{
  "time_shift_ms": 100,
  "n_mels": 40,
  "input": "log_mel",
  "win_length": 400,
  "layer_scale_init": 0.1,
  "inner_norm": false,
  "layers": 16,
  "num_labels": 45,
  "mixing": "mixup",
  "learning_rate": 0.0029,
  "beta1": 0.9,
  "eps": 1e-10,
  "decay_fraction": 0.2,
  "weight_decay": 0.1
}
Rows from block 11, named by matrix and row number. Rows with one number belong to one neuron. Each number is 500 + 50 x the weight over its row's rms, rounded and kept within 0 to 999. All counts start at 0. Numbers have three digits each. After the name is the row's rms in percent of the matrix's.
# fc1: MLP up (model.blocks.11.mlp.fc1.weight, 640x160), inputs 80-159
# fc2: MLP down (model.blocks.11.mlp.fc2.weight, 160x640, transposed), outputs 80-159
fc1.104 095:454518528484450523452560516517433485604429524447453513560521485537506574432510406432453503590534517517543436421567512502528527555521455435513498452494533523456577502466529463545470407496479494492470436539494514470445632463424436429574438378
fc2.104 106:537603567434469438419512521475443485504484631515492527491513528498582551460505427425418551509510557533582537467479455515529504514455577499488517504565487532491532549502478616556502566551455479556455492497599514519464477469451620528474471480
fc1.105 098:548503483537569505576531478552490561470480509532447406549561440477421505473518514503446531516556372490539424544520610554515505473491490460513473486531570482599445469523553518541599440485566582512508410489504548406523470467488509535520510427
fc2.105 091:576430531517486560544507460517513545523538514473530558519429504574516498495520502501514494536370520443571476562502502529591517442590426581483581466415456472494406533476503514540521515474515499511587451458508554491469477441515526540436462410
fc1.106 102:476475514580522531554461582573525562494480512531467453465527509524483434458475539569512496531543506533446471508475519474549498529497489573433449480523479466529580483615500472457559460607481506589507506546547462534462527576545548474497541519
fc2.106 112:481468492518554498439519496556499607470541492539496522516533471479471493485534509523512484457527610599474516477499464451499485425504459430533424481539548519500574510414487589446568413594486486566536411596520594551614436523558436472514412576
fc1.107 105:561473542497510494437527550528466411541511489448471530497459471571523535500460535452465440532491412509525596535635488425533530521439411498374520450470444521475503471439632483527521475510462526533562553426452513481517454559484494553543540418
fc2.107 103:498516472539498456485409461500457435509505523618482575566506576548495595425484558485513470550613476605470471490487485484512483469489456480519543536528593449498506589432505565541632484467553485476491484463468559569499430423532430536506477593
fc1.108 100:466501520497568479502480522618553564545474602404484551570603431370459506515551432485470429535419510453526458416540481506622492438462534554475546470471449557429465530415574547427561469459586411524493509415511541507495472438484537442521494597
fc2.108 109:599441475464518518467388530568524495424432501530426581457474525535498498498549372519444438374469555439502512480417611398474435555595573475472510481475355472425544513509440456499449553479454454573480474536485429494529514484544485525500495513
fc1.109 092:473517520555460493480339475511527549500471510441486466537589536482523527477459423483510483540546445465429529577525503530541507549447526527531449588436484537564492550416540458472511533463485509534598575512494545664499499558518450485518518446
fc2.109 096:501556494435464399511445533486494495439525521532519463624457427526456435524569525487518481466511510512400550439537506561527539446449542456453481503450398588453512444506439473508484501496526491435513537454585464574520438514484512431494569535
fc1.110 099:462429535498491506556512546455562471522539505499489451584526514478444498474522460529504521484384499494394535456560592449423478428523521523394463475535606473546535488452491506505479456557530502432551373567441518490448575452491385515624432528
fc2.110 091:431495535471491505441466414484525552539523492603511484498484498510460502442451506518451554560446601491487543522425422460563493534390530509506445490510515479423543431417433545537390421492524436538463468456524461529559487534567592492564484454
fc1.111 100:654489536495546421469533461511486568454434499431482577519430501511536440458460427496474482459489515511531555550503477505533543596391484494522478523432494472623530585516532482543476571539449507610521508546502490483489453517482457531494519435
fc2.111 102:640547509489404499549509516537471469511402422471444499528465361557455500614473473486520449497512498458392529499483535474489567483511377494503492553472490539508506476460518572497539548490537432480633542528425478454439555564472427464455502573
fc1.112 094:467509520481649506585506496523517525467491473442442560440488443546520467525497423482473491487509385522432506521494550514512504535523482490513561552514592451520585503485651534505560456504485497532459457473507477539514445425514476428493496405
fc2.112 101:518534477602434490540526486527470503555424552467472467531523560476533444549417527529483601528423499575606498498504416476584518437514488600459570514512490455535571586530525516472528436467431462484491453546464482506545432510477592573541447430
fc1.113 107:573501484522477564555452563529423599593375554464433422479453488502448479564525538492490459572486478510399517485489487499509531567469464500565576433466544541501414525475542533486465495569492448490522534410474510494412474563474512583496550533
fc2.113 108:487516423553463473510500530531495525487507577569419574427400480472473474412622487416515483487559497507376518566544541517467421410471521484651537536439545461572406575485528457425587510590494457516479512424539487492476505559395440535581455504
fc1.114 104:496540491627502519503467474499490507459461559488495458620539543424494467430390386499628458469494462452528471486530508575525529436524486506499496583466523488500488489475434455460467493514746522453545518490403539543533495570492445471476482405
fc2.114 101:505506481578468518452479510386458578517475438510480529584478449511516573444481506507589472556484464608493576565542512479482542525376495479513572471400394484383516552497469463526506571468510516521460549404442520557452547441544521451492503599
fc1.115 087:511502546514492509455511582474436521588469473554500435500621409586460534514500486544493522453542553455429470509482578541481496549515520559479373428480525475608556479489503569493609492456556586500489480462543484544435557506437508450555615527
fc2.115 091:456498579390541535408451515512486603467511536423517509549498639502490494480512569536539516400439538508424587513487476511477493567607517453496444442450428536552535468491538475437509505590389575464443401505498531515489515412443493561497434479
fc1.116 100:554467509543621493453520446497513463567515517514492576545550424489481506475486478530494471478511509449491511535550504483439496453568469537431413536463434413411616562574516520506512482461504434544599479506471441516454537506488502495502518478
fc2.116 095:461499497475416448621440509504586543514435569482494486469635497472462435491509449528513481482540523470495490488512452513565456610498487505459441526505483562512526546527457474622416507562461496440645635564496454465439524442480525507622467483
fc1.117 110:484524484566590434450485457468486431463540568427528574412499524525448460550590464420491527517452492509594462496521556536560519571429505592503533529461604534505488513568593507425483509560536441503488428507494498595479601550522470540491461555
fc2.117 101:525470395471484445436621598428515470591550440484553372514576482474554496451494529516512531457418482551483550451475455538492520529581572492559510428417512520454392508516504543452533513516504525566492484437343437538505515525456382418545519501
fc1.118 085:552506538494454569472418503494438455458524533548486595505507406531455469468466447487495473489432381486533474477477562550502499557538485450522588583507531534617456525411498471534471472538569610425555488540509506545453491552607475469566515465
fc2.118 084:517557555578492557493491502531476544542463518457488411552488553401528449477519460459581475527413481453548522498331567482567551431498437517524541502498428474536480483533501514429459464534498479479529448526547536473564476503489526509550396484
fc1.119 105:493396530562491574497502518505548529456469502440493590536483522521520436501505570438470492535501466350458555505514496564470518478485461461472485515498507467477555481512445510589483469551560493548444387461543543583481532459519419445506560498
fc2.119 094:491518482568568426460551566458587370432474563612537516491516537506612381451505544541476508490581469530501510545533521536550458531548461535508523512455464456471536574593478453411579524539507510529561479478444559512470429483516483497412530473
fc1.120 103:454469542521572427463369526492552545570569493529426489502558500500457514504546531398569468541537495487475548514508459551602497526384524540548477527505581487499496494441443532458447435481531501484470442495462409508444545498523455517550480542
fc2.120 105:553504560488630459467401493546545491469473501561448509524442472527497460464585471568509413465481517589510452572470562462497476623505524538411473592490508460456522498504463549450538513536484454582456424490540460606508495579521448531538519533
fc1.121 105:458456583510551447478533553559492559614399495452474567528467527471375424490539528513500502507527512507395518421518490411556473505598500481448454532484541514563598497521504475625531486503552525456449461461547504479470494420482459411487536488
fc2.121 078:506549462522446478465427445497535532421539573526546388519590404532452550500483494495527488593447405548508501498554549500438494461520530549522509545517442568448453487452559552422566507471416507554485530502559429479475490389450562538519447511
fc1.122 103:489441559561480481494584475578532512450431511447504442456517485524518450437498451407536517556394437451514440482476451508510503507388496405539472523499523435483598491438526483653566462501553461589508508462423574498503596547491532536544516490
fc2.122 089:549511489430526427444490510517489521531546595437514430633448480530499503582537523413466556530461482467552513491544580508449519559520521526450554532494518475452577474434598521464578473553487529592445533551509503446506424561546542335502498441
fc1.123 094:584482548553517424450491451512492495521506470410477585511594473537481493512495505424494534560512467485435466490429484453499545582429540522508425511451569549502547588433598493588423441584480400509570511512477512452517502516522400459513434555
fc2.123 094:522473498528512476418401549499487465407473586556502526461466450518531449547496517568503453547521481408362494566531501539440523511563463488486478609429449441504490483383488549454512588491576474544590549384485422499469453469416433469558449560
fc1.124 098:457538510519470482482445446487491492480564472543405555536521435492533507512453569489513488531423556507528383476434548462555560551477436534500481488395522537537473652464612554381624481523574529558611390479451560532469471518526428473513526518
fc2.124 095:638494508494478448557498444535463524455541476415453506550558492522464501476503504411473518519408440588483476474531560505349550530517493497576532611477416458570510548552490492538455563467547488504622425541478522469477407482484505499423476489
fc1.125 094:596433453475500461446507536487514519517549513404516513631505456497555410477503533426435495476485545379473577436530580433532538467445487447473584476470459502534601612506447534441495414549627522397449510470523480509509484567538526577553549459
fc2.125 097:541508549491492465553370460489439523506433469460520489627533506478480486472552596518475447535475495542493498503553503578455475425415533490411426510533488465551574516357469493518475486439538527483419551509434437542520501467508536599539479527
fc1.126 106:593437509487435478539597513567550531507462591431487439574489471541430425495514480426523516533525474515483443455517562508493500452479471425500527537509487483537504565472590488509506466522486515607476404509495479464495586500444523454522572532
fc2.126 106:590428552459535520533565541513500453570459471550596512481563513560487528511569456399519605497481504490487505416380530491453517492511427559512402589425531534478536470581621495578511491436467448597512497428488598574463582553500484488490438469
fc1.127 108:463439469518421473497395556573541467575468476592512438514398521501527530438412538506505496450486541446575465419498535512453593544502421462465525533535439543525486533497531540493412489572555492448491472493425541482511553545485516489613525490
fc2.127 103:502417537462500546548452449557498459593470450550538437504584483555498458480580507476397477452471494562577513535572514501507533569477477501587438440516551495486578469456361553438464456376489471553522547436471525473559554491509442451571552611
fc1.128 104:564444629509523457621538491579469429530414495486521494484459500549471420517495508549510487489471552570469494428551522518545522582456480495501515393469461494427481541553577554586621465530458516541541530515459545543516517507491486485493514511
fc2.128 096:456428506584507525550528552535526469367535510527415483462599535509463533458582454610522424461597527494504511591484589522520439460534411566530557408487482475477584484473465456438501487530432542474468450495517502551472485432427434494544477486
fc1.129 097:517524547527476495526524492484459439520481509473402622511420434370427538412478461511585488615495486518419513482506472539630530592545503449509502588418523603501446490445397509541500469504444503473554509526480499476508479561507413475574451430
fc2.129 099:484599481496527507552438481474511472631489487415525556509578456589473532551554503458558485479495454452521579502525519455491550530445553439429565538581444495518502456516509526548380478413533476441522559500483497464450591520491522455504500592
fc1.130 095:459502469493492467520494523555526528496524490488443477489525556443550527568548357534563377511426488510464492536476476540497535509481501458595438458418543468491494511487474498401464468560564490463525492443398485490510463471434343530520521545
fc2.130 089:531591512484570559519478515500525573511557513537512502493499408488518447536471442543375526596506496429501495476515520437486519488476511515418436493502485558487535460529506623489488388493507395539511633470504505492455514502485481531532493471
fc1.131 110:566472475492611566541478513459596544481488564483487526547554479540524439513453500529601452503471459519492433449562544561563522513422442586521434518415498549498497591581482519457574440537548562463445480535524436521461547392577501448483445574
fc2.131 099:475520532432371611544463505495530436528425456546448487595446527553546577453594551522568455523475524520556530520593490509460479457412427489485513513451506618396498467486477448531565388425450501537496512448504520562472541506472389462476539569
fc1.132 094:524513511533475469563454507624497484523490543423534535453635529479524496518483365446406438486440538476458498549559482478517513556507523423497458516476547496465475570583435532586585423520515579503467558512480610479501552495435419403469474481
fc2.132 090:508506472577530525482598504602589504464486534502507469546528566568575609512455549546464539586443432445597486580497486479537535520502574523550531495478410587557454484482511562497519507449423507509539490555573483483607526444591491477482497409
fc1.133 108:421432484517588531498468581500486546558503577443491503511477546493542410419382492422462481526522501465514489462535434571520561512544471443538526565467510458593465586523470602537513534535512548592508485455482447523518545520497446387483578569
fc2.133 093:401494481493520430455550571416564484557503403453534542533471478461508588481506500487527548444545573514511536564485533503439527469435475469477517410559490538466484516632551497476568541475472507475490537582483495573602474599609474491553558460
fc1.134 099:452543467480511518495434565538460537582468565322454499489451483488488479496502572516502537484505556489455566488594464537535509546502473530563452472509481592524476488411497499517516504472578592548593496421528501494478554460469489437505538520
fc2.134 117:436487494502511490543490456464609488400568522476528453537612527416379480551427494477433474475550570587521461451498586543530474433493462500512488423553512536519457403517503582486464544421496454485444489511423469394574451498514464487495440591
fc1.135 083:474467493498565513450486625566523556566526453397503593481512443508528528400550383485366530482558519463476455515478575428505479544566567505486320496491541459597485472514550534607454418495452482555490499540529465508449436530438520460510541459
fc2.135 105:516486518560500494513504460533540583498480530466479484530511484575493534498421436537427537511580539533456501563506473567571540501490513660488513455556411538454588600490536541448502475472461555387523573505496488524505524368471437559466484419
fc1.136 100:551488563491503473506486558524473470536367501405498469482443582513460491491504518422471508477439525497526437492555528469496491493517531538549472479559574654610504549552594592507456442513519524511564493466474487393459516510568511529509441549
fc2.136 094:418572477345527515481451468491576507457512515451527512468490517513570518493482504563510558498480546499451547531555505615376587453481567529476609538484434568494418388526508429553459422450507536480470500520561576552517574488455421568473558468
fc1.137 110:486486498465566487495383404463597499613407597488491549528477493517430431476542498504599500454555450473431496547599523541509516525536388597476477613450430573517446535543453570486555526506513481489549493473498401528492469457522467436498461461
fc2.137 101:582464544503561553563518480481449470484471459438555416568491431496482531504473554525491514458462430450495425520480628506544445467443485482495498484457458525477491490478504518495433547366570582516614447573499500490533517420485526496459511540
fc1.138 089:433414504562530491415572546484460521490539538483458463463519510442513502525547521434443506482447503492476526550510605589601503494518476483499506496448597510585461657518500477426521441500594487415432432480471564612482453489612525571483558516
fc2.138 088:578490449514499589555479520483457509636475524589494564453492567519407507516553561491462445584415559525496515454468485502578442489577501490460432492312505491509500408440472557526496498482503483460468464476486492585488506504512415500454413535
fc1.139 099:528441472491535382482521493512533471560561495413448455463624455467487396477515463460465506484492512445468507494494527480501547491471474440535490469511603487550468499539447550559563461554603621533531485418499452523500511455446481420518477376
fc2.139 096:535544534572510513563497560566412476475480494568449492543557523523467427473482518495563492505511438437445484418486600555471527509439409451446429510548537484522637542399390491515475535486477576498472515426449502616497421479420526625422499473
fc1.140 096:499536487539418491604443539403538526492494509470460401571488522377536485520526542519536510467501470393481518439525519547542578490502481605417512438453497547618467587559500519459527451503532552465569498468476509515429577638520458530523431403
fc2.140 094:611560423564590493423460478443520503462450477552445519504479485548541488526579536465509458474487512560445478456496548481450525451394451525509475549464518547415508431392521529553603451449483484563502507536451413470516434489526538418517470580
fc1.141 104:505407468500485545589444505550473526449394565441518548469488505579532444505532503524459459547590484493446476471486546503559503542500496442540560444452554511530538566539560492480540406545540491497645538477516517628527494454474558513568499402
fc2.141 087:485437518472547549512484472467481520511515603455486472463446603563462468484566587510350469500594533469467523541411548539504549480550541466470480430521533522494485499353523413536543397518518504450535484536517426581487459439420501606446538453